{
  "model": "contrastive image-text model",
  "text_encoder_norm": "rmsnorm",
  "text_encoder_bias": "all",
  "text_encoder_inner_norm": false,
  "one_sided": false
}
Rows from block 3 of the image encoder of a small contrastive image-text model, named by matrix and row number. Rows with one number belong to one channel. Each number is 128 + 24 x the weight over its row's rms, rounded and kept within 0 to 255. All counts start at 0.
After each channel's rows are labels from the 100 images, of 14976, where the channel reaches its highest value: "top examples" is what is common among them; "place" is the part of the image that holds the peak. Only what is clearly more common there than usual is listed. The data: rendered made-up planets. In brackets: how many of the 100.
# convs0: expand pointwise conv (encoder.blocks.3.convs.0.weight, 64x16x1x1), inputs 0-15
# convs1: depthwise 3x3 conv, stride 2 (encoder.blocks.3.convs.1.weight, 64x1x3x3, trained with AdamW), a 3x3 kernel
# convs2: project pointwise conv (encoder.blocks.3.convs.2.weight, 24x64x1x1, transposed), outputs 0-23

convs0.24 [153 159 113  95 123 155 147 109 138 124 175 125 125 130 124  78]
convs1.24 [157 130 140 112 168 168 131 156 129]
convs2.24 [148 144 177 135 140 122 131 150 103 123 142 158 205 143 142 154 133 114 135 138 123 127 108 149]
top examples: lava world (85); full (63)
place: centre (77)

convs0.17 [118 126 152 130 108 119 132 105 156  94 143 116  69 166 138 139]
convs1.17 [ 84 101 158 100 129 144 105 122 123]
convs2.17 [103 129 127 176 119 145 126 183 102 109 140 129 178 110 135 155 115 121 139 140 141 139 160  98]
top examples: ocean world (75)
place: middle left (45)

convs0.43 [133 118 147  88 101  85 112 132 104  96 130 132 126 120  90  96]
convs1.43 [125  86  82 127 114 121 139 149 107]
convs2.43 [116  77 133 143 145 102 111 116 147  87 113 156 139 143 135 131 138 105 132 129  72  94 162 130]
top examples: polar caps (63)
place: centre (57)

convs0.50 [ 94  71 101 121 140 106 140 121 148 133  92 135 127 123 165 139]
convs1.50 [114 148  88 122 115 124 156  85 141]
convs2.50 [202  94 166 109 162 142  83 113 118 128 129 126 137 135 126 115 131 145 139 100 119 125 131 131]
top examples: cracked ice world (97)
place: centre (68)

convs0.26 [149 115 137 163 119 175 108 135 116 102 134 138 175  94 112 125]
convs1.26 [128 117 142 148 173 164 133 157 144]
convs2.26 [152 118 118 133 146 132 119 150 126 132 184 131 125  82 106 109 144 121 121 150 127  67 134 165]
top examples: cracked ice world (84)
place: centre (57); middle left (27)

convs0.6 [104 165 136 128 102 126 166 163 128 109 107 127 160 150 148 161]
convs1.6 [103 143 126 129 109 156 119  83 161]
convs2.6 [ 99 144 106 122 136 185 127 121 118  94  94 140 131 120 137  99 190 155 126 135 110 123 140 114]
top examples: ocean world (59)
place: centre (47); middle right (27)

convs0.20 [103 132 122 130 143 131 132 103 145 117 155 106 164 103 130 191]
convs1.20 [ 97 102 145 136 145  93 128  95 104]
convs2.20 [108 149 124 108 117 140 188 119 133 138 119 121  97 192 104 158 152 118 102 145 131 116 137 131]
top examples: lava world (52)
place: centre (41); bottom centre (31)

convs0.10 [ 99 106 142 140 113 111  96 133  89 168 123 161 114 118 115  92]
convs1.10 [119 109 112 119 102  77 120 133  96]
convs2.10 [130 131 132 136 101 104 137 140  78  80 124 118 151  86 169 153 138 148 131 149 132 139 111 165]
top examples: rings (60)
place: top left (35)

convs0.31 [159 129 143 116 160 158 108 172 139 140 122 140  88 116 167 128]
convs1.31 [141 175 168 127 138 147 107 115 119]
convs2.31 [137 171 121 107 113  83 132 130  86 127 141 132 124 161 148 181 162  99 133 131 128 101 122 121]
top examples: polar caps (100); lava world (48)
place: bottom centre (96)

convs0.29 [173 130 153 104 175 149 100 157 114 119  95 139 131 114 137 130]
convs1.29 [121 104  99  90 132 132 107 131 170]
convs2.29 [112 104 158  95 128 126 111  99 138  90 138 115  76 173 151 121 135 106 126 133 149 150 102 151]
top examples: ocean world (35)
place: centre (33)

convs0.35 [146 159 133 151 116 175  75 155 153 124 127 115 141 120 110 114]
convs1.35 [122 126 144  81  85 110 123 113 112]
convs2.35 [144  99 108 128  74 149 128  90 149 136 104 165 144 165 113 117 132 102 146 126 118 148 109  92]
top examples: ocean world (74)
place: centre (49)

convs0.27 [119 119 130 109  99 104  74 155 101 128 112 141 119 100  87 127]
convs1.27 [119 102 113  93 119  88 108 102 141]
convs2.27 [135  98 118  90 105 109 104 108  75 149 116 136 160 125 103 153 148 150 141 142 152  91 113 145]
top examples: rings (63)
place: middle right (28); middle left (27)

convs0.59 [183 147  79 101 135 158 115 121 107 137 144 125 116 140 149 119]
convs1.59 [105 109 119 143 158 132 138 174 158]
convs2.59 [128 146 119 124 109 163 156 156 165  76 113 146 171 123 105 156 111 153 121 149 102 118 133 110]
top examples: lava world (93); full (60)
place: centre (69)

convs0.15 [116 130 136 131  95 144 136 149 107 107 159 132 170 117 100  77]
convs1.15 [142 128 119 113 100  93 110  97  91]
convs2.15 [ 79 151 111  98 102 111 152 154 162 112 131 101 113 172 141 139  90  99 126 129 113 124 148 126]
top examples: full (57)
place: centre (41); bottom centre (33)

convs0.60 [134 123  66 121 126 156  99 168 129 126 137  92 131 108 129 113]
convs1.60 [139 137 140 149 177 151 137 158 148]
convs2.60 [ 99 144  98 125 154 128 146 146 129 116 100  90 106  87  81 176 120 103 118 131 135 138 142 149]
top examples: crescent (59); cloud-covered world (57); cracked ice world (38)
place: centre (74)